Weights of a small segmentation model: norm groupnorm.
Rows from block 3 of a small segmentation model, named by matrix and row number. Each number is 500 + 50 x the weight over its row's rms, rounded and kept within 0 to 999. All counts start at 0. Numbers have three digits each.
After each channel's rows are labels from the 100 images, of 14976, where the channel reaches its highest value: "responds to" is what is common among them; "colour at peak" is the nearest of a few named colours to the mean colour under the peak. Only what is clearly more common there than usual is listed. The data: simulated telescope pictures of galaxies.
# conv: 3x3 conv (model.mid.1.conv.weight, 192x192x3x3, each kernel summed), inputs 0-191

conv.164:434532477468469519548513463495465434516503535535504422486503496529502521432471450503474507509526460442497494526453529473529425477439482411376462495490472544500518448445456503375499473578484477532544538472514594458572446449498524426455431472527524407450440475358519473434524486415516475438496478442486508506495495508550480510427472469386514428388474493494498490487416452513391386322543474392522383423461432530480510487505457472495523519383459439477508448494432510518432505492431481515476505482505432392380397420449471497491513472498510483476489494453527496412472520538454537535
responds to: bright star with spikes
colour at peak: brown

conv.3:478549497540536530473516495550543494387395487530460486532414458450375401570519573552551485488489472524475502473556496500492566583582543542611584474472499520499515513467522508540542465569413427419549518447582497502360483465528490582579525541483505537453477514445472491469499533502497458571523458488437390441450390417423434401491492565544460482502458505468517543479487522526486530549496468558518624579515533564491467468473503539520546528456436424426537449460531366488485469530453529539500491526460557400489486504544538498497602373465437493547487507525469517547498548502454589528
responds to: bright star with spikes; small; many-armed spiral; edge-on disc
colour at peak: grey

conv.183:510420466542442476422438524550472429522512464417498514444480464524368511514492453481467475500513443399489477525398521483526388473409478473423382503525511452489511509466500495524509480404485476535444447446445452441452452427503507425456470463504496432488495481386530495431522377530507401360454391532485497416476489501502470483508489470347523467459484529510480514534448391484504479389527535525478542496533411444484495479503467494519422474420408472460410380466375482498472495448476507395483499407483468459460473478459468493500521513493498478477481492528497495411479428451494458518
responds to: bright star with spikes; flattened elliptical
colour at peak: grey

conv.55:568492570462382566465492534456581379550542534477533544516530489531393546443520444571542468543517514434548545573543555567560400512413538497519413555504467521528518421419521547464527503490509495468539498519501538331540466557573554398540498466554545423488468534426528501531533419515539540404438514555540519444541524529501500533483485519402526531466532508551553456559505468559509546471565581454564436530502434539573558559591555475544485526467510496501513393509474464497557544495521556430507529371536528494511526524451433564572432509560543549463550555482554535443531486556497446520
responds to: bright star with spikes; winding: clockwise outward; barred spiral
colour at peak: grey

conv.107:561537479531517531432461529550509571523533569573533512564524523545623523550470571507504501542546504543552517527503515531517607492590501520503589540555488563528534543603544540482490515618482465438546483487556490559443495532550523585506509517523523636508639519448536477473522599502517485608618535491475527599551496498544503506466503471686511454486513451529514527545457539518528492481512546521506511546492626504541540547560564535517577528503447514495604657481546500496531532528473568611504517553522494473529504493523510544543567556536526527590543529502524531567510575556564498542
responds to: star cluster; bright star with spikes
colour at peak: grey; brown

conv.98:547509442517411510558516567570623518539507528424489555449492502537405496500600446444515549540558506488513532535531536518536420494415526403406413561549579496499518542526567511520589507479537533579536388433543440438428480485508545520493479497537536416487494527395578557482532409553531466400453472563497488470506482505488479513587514529348595492419550555530505554555436517517545547377549525542514533547524419525470532475499449508556481574425387509481462435476487489519495554474518510425465531450560468518485548520469491529503497540568532540506498514604563503413529489524570512546
responds to: bright star with spikes; star cluster
colour at peak: brown; grey

conv.62:555579572538514570535483564464574572541546497569529558573525558484520548549519509573540463562575531527554565553614546554551563515560533503486486556547538536546560529565506557545527550532460498545553549566546516525639549540587544532523494507550537542555536518516533541499528525529524521550542555536551526556564539536506550556550470533523550531492537520557490488564580508587520562629576560502588521502515580562566555572575570509531532477480586592525533495561550482485528540573534555550581519502554526538529554503558515572552550585570542562569575564537572558569505543465509516572
responds to: bright star with spikes; irregular
colour at peak: brown

conv.108:550502538506467529460530539486513538591563488546534566528541499561322559543578522555545494553568540444550571567548553550561520480513519466437463557551596584535565548502480547493604549505509513528544539550527508422570542491546552513485519465550538513540471531426547584562537493571538510496453481550539513423527534539519530552588493542445582519514567558564492480559578506573549514510576552385566478500538473582533577540550522506553532475448440558562506422490494501486511542485506528523531534452562451508487540530521533558526578592587586561574572568534590558475574539554537547560
responds to: bright star with spikes; edge-on disc; flattened elliptical
colour at peak: grey

conv.138:513490489479496516485467507461512420475474481407449456419469475472437481493465458496514490510498517466504488490513476479476392495414487524463463522513479435489535463446568545477480522352539539476378419492376429476491454490491493499480443443501490455443428473475468460509464373455472442383446445459452470436488474489472466475500482495376511487508485452512503490530479365510486502507520536624507595470517463463511503509514506475499369519522550512490349295463374546520518483443461472387432464415475504468497542480485528496482519492504485499481515511476519506417468365481511446519
responds to: star cluster; many stars
colour at peak: brown

conv.43:544547519445435557473486525472630461479473515486467499560465460574466476490452489497472444502458443469517530545421540564539445571475546541512503512427404509485457506466458544541448479566440406546542468476536477498472428497545519376537489504521474435424466534481418412478496506446524492467544555472449504509526492478526499507340442437465474446404485398539480431459502483555420568466512548446528452431499473468566548544607561479541476560458456416441562480583520415576541498425442530492440552454567571410458514506478443547532464416562523523464573530561487521521456499415397405475
responds to: bright star with spikes
colour at peak: brown; grey

conv.161:496474483490426541551465387567505563540546486546542488577521452563470538423455463539494443499531503385498463547518528521538438450469496434405428421505412485523458497529428525484435514608453551540557577455513604538607433471510504442467427441499527457448494450426531425382513457428489447456495561528490528521491477518558502523398468510409525407405481406518515485509337487501479425392522536502496461530437482439542549525561520466444507575471574469522514484481530520580505501471444507482500496425480398402468443440480460556509473501488501477555552526516500526481446514437441442501
responds to: bright star with spikes
colour at peak: brown

conv.113:514493507565464467298527479496505499508504438451514518466500430474272487511545489522496501506522524375501537531399506522513475511474516465416437509510546533519528536378550472489561535461506522417478455511497434484442527458492519466511524463514517463541420474361509536464487438501484412422387469498518509316473524507525509529533490495376533502459544519544493455502426478533540495479520485524525574534513412488464529474499449464513484490371400502530474450439487523479429527451494484491513498392558512519454490519516544529506609576548560525507512517502528503397545491528487486503
responds to: bright star with spikes; flattened elliptical; round elliptical
colour at peak: brown; grey

conv.137:526483488452452518537458517449508480494487486405447478445472459474436487497460440487513480513507515489527498511505492500500391497410500479511445520504461423480522483449570549463470510347531523515378487481366489455570470503504510486501504487517511419456457477514496468522476366462473478390437420479461479453489475481466452484509470507369525492491515478529495512545538351517498501480541550589517568486519483463527524523534521458511342504510535524527333294485380537504533501500500486376434470390479497529504525465469489521482488504520513525482530517514518508442468349492502447521
responds to: star cluster; many stars
colour at peak: brown

conv.65:566478562516392550516447547441540531551533514491522534505508497538486537521488462555550419550542573370557556575429570568575399504397504520513391547558454467540544487534442550503512512502509513465511501546496508387567418560557547494508433436549539445436511566414556514475556397523566466408471497572524513475522514525503507505497503500454551518472545494545541529565410473574481489447551561438582363525486509536567565553577549529566479442512551495531501413496489491522551532516484554416461549408519477454478517478411415551550464463557537538508568566500583555461498486478546461560
responds to: bright star with spikes; star cluster
colour at peak: grey

conv.85:568367511446578536574489483452502442557559485570532503517585529530476558505416512522478551498564545494542553565351523525522526471538518488510537497536470550532541542533514547521499643489541542505449618533491566490579489549538533498518513523545516587478556493476510517489524575525518474537457591499574579417508598553569546565470446489556580514501585547573531457527406443573476409545549545409551438483504475443563547539569554476494534460546553576561534588497448568507585493444448524602491477544526437412518498528529513523538533540534598489555544542476533529478523509548513499572
responds to: bright star with spikes; small
colour at peak: grey

conv.91:598490547513507568456546511489532464547561482543551542526572511543507555481491479547529498533514500542581561589439560574566483487506511503543502540522480488520509486502484577523522575512536509470472561562501542488530508566580569441520527527577552480500508525464533510513520514504537460497490559520592562492570592580531553584482491530502559575482575494605503428567400499569574516585568593438567456403482472458605565591621590467487516469505544582568517496543516558522604552451502583529481548484543502497578548566516494594577480547551603576463593562454553552508501521532505436520
responds to: bright star with spikes; irregular
colour at peak: grey